From a checkpoint of a small segmentation model: encoder depths [8, 8], held-out accuracy 98%.
Rows from block 10 of the encoder of a small segmentation model, named by matrix and row number. Rows with one number belong to one neuron. Each number is 128 + 32 x the weight over its row's rms, rounded and kept within 0 to 255. All counts start at 0.
After each neuron's rows are labels from the 100 images, of 14976, where the neuron reaches its highest value: "colour at peak" is the nearest of a few named colours to the mean colour under the peak. Only what is clearly more common there than usual is listed. The data: larger renderings of crowded toy scenes. In brackets: how many of the 100.
# fc1: MLP up (encoder.blocks.10.mlp.fc1.weight, 256x128), inputs 0-127
# fc2: MLP down (encoder.blocks.10.mlp.fc2.weight, 128x256, transposed), outputs 0-127

fc1.23 [133 129 152 149 142 101  94 119  85 188 141 103 136 132  43 117 110 128 187 116 169 162 142 115 139  95 125  52 206 109 147 112 147 126 101 114 138  99  91  64 166  86 140  84 160 101 134 121 126 194 118 112 126 118 145 108  68 138 167 180 118 144 162 146 119  86 117 124 110  44 118 148  66 154 125 102  89  99 137 128  95 112 130 191 141 153 162 127 151 155 118  95 150 124 126 103 134 215 105 115 149  68 149 161 199 160 144 147  93 132 122 125 121 163 111 144 142 124 187  61 127 113 147 137 111 123 149 158]
fc2.23 [160 121 111 121 115 141 156  69 151 104 135  61 125 102 152 101 136 117 127  86 132 187  73 159 148 164 111 142 114 165  92 139  87 150 120  12 162  95 107 120 129 120 102 139 165  83  95 138  95 125  86 191 106 152  93 124 132 108 131 178 157 106 132 150 143 130 103 133  83 143 145 109 197 100 162 102 117 138 164 128 154 117  83 101 180 141 113 162  84 200  56 128  98 121 157 145 118 151 161 159 132 158 129  80 128 115 157  96 126 140 132 126 149 113 165 176 123 124  90 135 171 156  88  89 112 217 176 125]
colour at peak: grey (44)

fc1.110 [107 162  91 106 117  96 166 164 116 142 165  84  75  81 187 121 184 183 124  86 155 138 112 125 116 103 118 115 137 130 164 162 158  70 156 127 126 104  85 117 100 127 151 133 118 112  30 159  82 110 116 159 133 177  68 139 170 104 104 114 154 121 139 160 123 163  96 119 124 147 101 115 114 153 148  41  91 178 172 137 137 146 136 147 104 177 103 154 140 115  86 185 114 131  82 107 133 144 165 107  96 127 165 115 159 176 137 102 144 114  82 155 140 129 122 138 158 224 162  64  86 129 131 155 143 159 140  96]
fc2.110 [116 156  96 143 153  90 170 206 111 116 177 150 126 120 154 139 133 124 205 126 115 148 101 141 129 122 134 113  91 145 122 167 149 117 203 146 133  97 100 215 187  91 146 141 161 133 122  76 124 137  90 112 181 157 131 141 119 130 119 118 119  54  95 147  95 197 134 140 144 129  90 146 142  97  86 172  89  81 111 136  70 121 149 109 145 113 138 100 119 110 106 180  91 111 123 140 201 151 158 142 147  86 107 133 135  94 166 100 118 147  33 181 135 115 179  81 100 151 138 115 118 127 140 128 109  74  88 162]
colour at peak: grey (51)

fc1.229 [124 145 144  98 129  89 100  77 148 126  85 131  91 130  90 114 140 130  96 160 133 216 200  85 141 108 103 100 112 166 137  92 113  97 114 153 173 127 140 107 154  92 117 132 128 152 116 111 101 124 110 114 100 114  75 202 171 165 109  65 134 143 130 113  78 165 131 132  93 131 228 178 129 116 148 113 150 159 125 124 132 122 164 132  82 141 132 114 149 112 127 174  68 118 124 179 182 129 141 125 106 111 129 124  92 132  71 125 174  89  96  52 175 160 131 100 160 151 129 210 130  94 135 152 110 182 167 102]
fc2.229 [ 65 153 114 177 181 108 118 164 171 138 115 110 163 185 138 148 131 118 165  71 166 133 101 102 117 123 143 155 114 110 153 152 132 120 160 113 109 145 147  90 135 169 123 146 115 133 121  97 114 119 174 138 234 152 139  48 143 109  96 110 120 142 118 106 165 122 148 101 160 101 159 102 163 110 153 179 123  94  90 109 103 153 149 164 139  83 156  35 133 117 135  91 129 175  78 108  93 153 132 130 127 156  99 127 116 143 180 158 124 170 128 150 129  75 136 119 125 136  45  70 117 174  86 145 122 154  88 209]
colour at peak: black (30)

fc1.67 [173  49 148 132 100  93  64  93  76 149 118 134 130 125 166 182 105 110 133 123 122 111 177 155 114 138 142  97 172 112 183 115  63 180 155 107 150 195 124 144 101 138 148 145  58 155 162 126 143  42 125 163 144 123 109 135 142  90  90 110 125  92 103 109 133  70 126 125 121 156 121 115 114 140 143 127 184 165 161 156 122  62 118 100 133 113 161 143 137 123 121 106 121 164 168 120 158 173 106 111  57 122 106 132 169 127 115 105  69 111 102 112 189  84 126 167 146 118  61 176 135 164 122 133 200 128 115 128]
fc2.67 [108 143 166 120 138 127 139 164 151 132 122 129 137 135 123 112 116  87 122 116  85 132 111 131 101 108 126  72 155 121 183 133 139 119  91 102 132  80 141 138 142 107 152  90 149  95  71 135 138 177 161 124 153 164 143  80 163 105 124 155 163 196 126  64 186 113 141 122 121 112 155 136 104   9 197  96  95 125  92 162 152 145  80 125 107 148 107 141 111 129 120 129 114 164  97 215 145  70 122 128 130  75  61 175 113 166 117 213 127 118 133 158 121 142 165 148  94 118 125 118  96 147 149 212 132  99 107 107]
colour at peak: pink (26)

fc1.141 [ 98  94 147 141 115 160 163 166 191 157 127 110 165 134 113 107 193 168 110 122 177 107 129  91 138 134 115 195 116 120 110 170  68 205 144 125 101 177 106  99 136 119 121 115 138 120 105  93 128 121  84 131 122  49  85 127  70 121  99 121 124 113  99 152 118  94 148 150 112 105 129 118 183 101 139  70  80 139 147 190 113 128  96 169 113 110 143 121 133 146 153 103 110 124 166 184 130 115 124  94 102 176 128  59 193 137 161 138  86  98 180 119 156 149  92 126 123 180 153 170 128 113 161  95 140  68  51 111]
fc2.141 [162 149 139 165 113 116 112 122 131 125  96 103 194  65  77 129 119 106  76  93 119 137 111 177 109  73 200 173 162 112 112 100 139  87 107 134  69 180 120 157 107 112 106 145 150  81 126 139 139 175 140  98 162 130 159 178  95 118 102 104 125 102 162 117  92 171 108 118 151 133 143 163 105 157 156 180 102  78 109 193 146 100 123 104 124 191  82 118 158 170 144  99 142 186 101  89  75  87 128 130 179 151 138 139 157  92  88  96 131  91 180 118  86  90 162 156 131 103  74 108 133 134 152 112 119 193 160 149]
colour at peak: grey (44)

fc1.133 [137  74 130 133 129 122  90 108 130 117 118 132 114  62 120 155 155  75 178 158 141  68 207 157 129  91 183 120 182 140 192 139 136 123 154 134 135 139 126  97 129 144 144 180 103 118 169  99 163 137 116 182 110 136  52 173 132 105 148 102  65 117 128  88 104  98 115 131 102 132 102 123  72 105 107 145 129 160 120 161 101  52 112  51  94 118 102 187 162 127 137 114 148 160 142 100 150 123 125 123  73  97  96 129 183 109 114 151  93 110 117 109 149 115 113 126 161 159 105 183 140 199 156 164 183  73 130 133]
fc2.133 [161  75 162  85 128 142 122 154 168 148 115 146  93 147 183 165  77 148 129 100 147 143 142 149 126 140  56  84 166  89 152 125 134 118  96 128 151 120 141 161 133 114 125  79  64 108  80 144 180 168 116 119  98 100 151 103 101  49 113 155 140 126 128  75 185  90 100 133 124 158 196 169 166  72 130 127 124 163 151 152 144  79 147 109 163 122 132 167  70 116 183 117 113 127 103 176 181 144 100 131 118 117 107 169  63 108  69 131 142 119 122 173 122 135 179 172 144  98 109 173 132 132  72 146 161 160  88 123]
colour at peak: pink (26)

fc1.90 [ 91 146 118 105 105 135 152 132 154 116 149  74  69 138 159 161 216 134 117 130 133 101 112 182 136 134 141 145 141  93 108  95 106  44  96  80 108 136 147 131 134 165 106 122 135 104 125 139  96 112 125  74 127  92 223 193 163 129 110  90 154 149 110 135 128 141 128 165 115 102  87  60 139 215 135 139  82 107 167 144  73 146  95 119 123 131 107 100  86 157 128 169  90 125 133  72 124 135  95 158  98 109 117  78 206 134 151 110 134 141 142 110 170 156 161 131 159 161 157 125 118 211 122 152 114 134 126 164]
fc2.90 [164  92 120 185 130 180 106  87 132 113 146 127 109 116 168 156 156 127  87 161  67 154 162 111 170 131 127 156 204 185 121  88 113 121 111 124 130  86 171 143 160 195 119 157 113 130 125 133  91 181 122 141 117 119  70 107 122 133 175 137 111 170  91 141 123 134 103  87 129 182 115  94 171 184  97  92 126 105 125  96 119 110 143 101 212 166 151 114 151 140 101  80 130  69 122 141 150 125 118  74 101 117  99 124  87 133 113  85  89  47 159 132 114 173 164 111 126 105 153  96 123  88 176  89 162 108 193 118]
colour at peak: white (29)

fc1.212 [118  97 117 101  57 115 108 113 114 129  81 174 120 109 113  88 162 115 154 102  76 166 151 101  95 133 150  77 111 122 144  90 123  82 118 133 104 216 158  45 154 194 133 141 147 155 183 114  96 142 163 138  96 140 152 179 122 204 121 132 109 122 160  99 141 137  96 157 170 145 103 161 164 152  66 140 139 145  92 150  64 122 125 115 154 106 169 103  94 122 165 111 114 158 102 141  99 166 181 138 174 154 124 135 127  84 119  93 150 126 132 134 187 156 122  68 119  81 166 117  87 197 114 142 118  86 144 147]
fc2.212 [161 137 157 169 114 197 133  76 164 100  85 100 126  88 115 180 131 109 138 138 152 129 168 118 147 107 150 124 150 115 118  90  86 149 106 144  85 142  85 124 159 155 110 156 178 163  90 131 162 174 131 162 105 130  54 144  85  58 105  73 109 118 137 109 191  93 118 151  75 129 158 131 133 141 173 145 156 164 109 117 168 120 109 100 129 116  89  93 172 137 130 127  92 149 105 101 148 147 133 130 128 171 120 118  62 133  68  97 102 124 152 164 255 102 159 155 163 130 139 144 129  97 124  97 128  66 144 104]
colour at peak: white (44)

fc1.74 [156 147 115 176  94 126 101 186  95 164 100 138 104  96 125 185 111  89 143 147 128  94 149 207  81 125 169  78 138 121 173 102 105 140 128 188 103 131 138  54  60 123 153 162 114 137 163 150 127 136 128 164 121  67  74 145 120 119 190 181 117  98 136  96 101 170 109 101 144 128 112 165 103 122  74 141  91 128 141 142 193 104 141  80 100 143  89 146 129 140 113 115 105  85 139 119 154 137 129 114  61 122 126  89 156 143 134 124 108 131 122 192 161 156 106 187 138 155  66  87 137 194 116 162 162 113  79 126]
fc2.74 [156  25 165 127 137 157 149 154 227 135 129 120 135 152 180 140  95 160 144 151 136 151 126 123 104 101 134  39 104 110 158 176 100 168  90 101 152 130 170 165 160 107 138 105 114 134 113 146 107  75 144 105 128  76 134  82 147  60 113 140 149 170 126  97 169 155 153 140  73 170 179 129 147 102 166 140 108 117 155 131 174 104 120  97 159 139 142 116  97  84 154 142  28 164  93 157 166  81 129 171  81 108 127 141 119 150  99 146 141 113  76 147 112 110 169 130  92 119 103 142 120 141 116 100 121 101 152 119]
colour at peak: pink (32)

fc1.243 [170 105 157 114 135 109 152 132 126 117 131 136 136 152 130 135 165 110 117  68  52 112 154  89 139 194 167  91 139 121 116 136 118 102  96 107  74 163 131 116 218  79  99 175 135 182 170 110 142 134 122 172 117  93 130 182 179 159 102 114 166 153 141 120 102 146 116 153  98 100  89 150 119 185  88 159 173  78 115  91  80  84  78 176 109  95 130 120 179 187 135 119  79 115 132 117 106 137  57 138 194 143 117 123  69 108 136 141 146  71 135 123 143 147 138 133 157 100 119  84 175  80 141 136  91 131 116 150]
fc2.243 [ 67 108 131 102  89 121  88 168 139  47 160 120 159 151  73  88 136 116 108 143 135 117 130  91  94 157 114 162 104 116 144  81 143 115 114 138  68 144  80 110  56 122 146  96 179 110 156 136  97  97  60 121 135 175  82 150 103 159 157 114 133 138 138 132 160 139 174 173 161 146 184 142  69 113 101 131 121 178 199 102  98 179 155 105 142 112 121 135 150  79 103 100 156 131  99  51 166 155 168 166 126 117 108 113 161 184 114  88 151 169 108 156 133 182 175 146 138 119 158 167 124 136 132 149 164 126 110  90]
colour at peak: white (42)

fc1.143 [140  91 132 133  62  70 167 101 123  67 146  77 183 136 119 193 100 129 124 150 137  76 177 117 152  96 244 127 145 131 143 154  84 132 125 165 101 108 127 104  74 110 142 130 112 192 139 181 186 147 129 131 120 127 122  98 119  69 120 121 110 137 102 148 139 149 125 143 135 132  83 154 183 118 134 117  92 117 137  88  74 104 152 166 143 121 109 150 126 116 106 163 182 149 161 180 121 107 121 168 162  73 130  78 135 131 135 127 173 158 142 107  87 103 173 154  94  40 150 164 106  98 128 110  94 111 146 110]
fc2.143 [145 140 151 131 144 145 143 135 120 156 158 136  65  92  92 116 120  91 132  92  89 210 145 173 151 101 141 154 148 163 173 145  80 143 134 149  60  46  71 144 167 100  94 133 125 131  91 122 172 163 183 140 112  97 155 104 111 106 101 184 111  53 145 117 170 142 121 156 125 131 110  70  92  89 109 109 169 129  90 141 109 145 150 145 130  58 126 114 110 172 157 148 113 140 162  92 134 189 127 140 116 116 103  98  90 128  69 146 138 139 150 132 159 153 117  37 131 161 123 201 163 117 147 131 117 148 177 131]
colour at peak: black (29)

fc1.79 [129 132  88 195 127 113 124 121  99 200 147 160 106  84 134 171 127 136 159 155 128  37 145 160 123 166 129 133 188 113 205  61 107 129 164 120 150 145 173  91 102 128 180 140  51 157 125 162 141 145  84 131 118 100  75 169 109  44 146 127 181  98 112 141 144 116 135 130 116 140  99  68 107 111 108 111 127 168 127 114  86 101  96 130  95 178  96 105 126 127 120 144 149 159 127  99 130 162 146 106  99 117 150 110 105  66 124 103 138 108 130 138  99 144 151 148 185 142 139 109 150 174 144 152 170  98 204  85]
fc2.79 [111 106 119  77 135 127 126 156 162 146 204 154  86 143 171 128  85 106 135 136 120 138 140 153 145  95  82 103 175 181 122 192 152  94 120 137 102 106 175 100 160  85 143  87 103 123  89 114 100  63 159 107 149 180 138 123 161 146 128 170 109 118 171 109 149 121 179  88 132 135 144 178 236 109 136  86 138 113 158 104 164  82  85 145 181 164 132 137 116  74 120 147 132  99  75 147 127  74 142 130 101  87  64 108 109 124 156 108 120 159 114 195 126 110 158 147  53  99 161 143 139 130 102 111 129 146 105 108]
colour at peak: pink (28); cyan (25)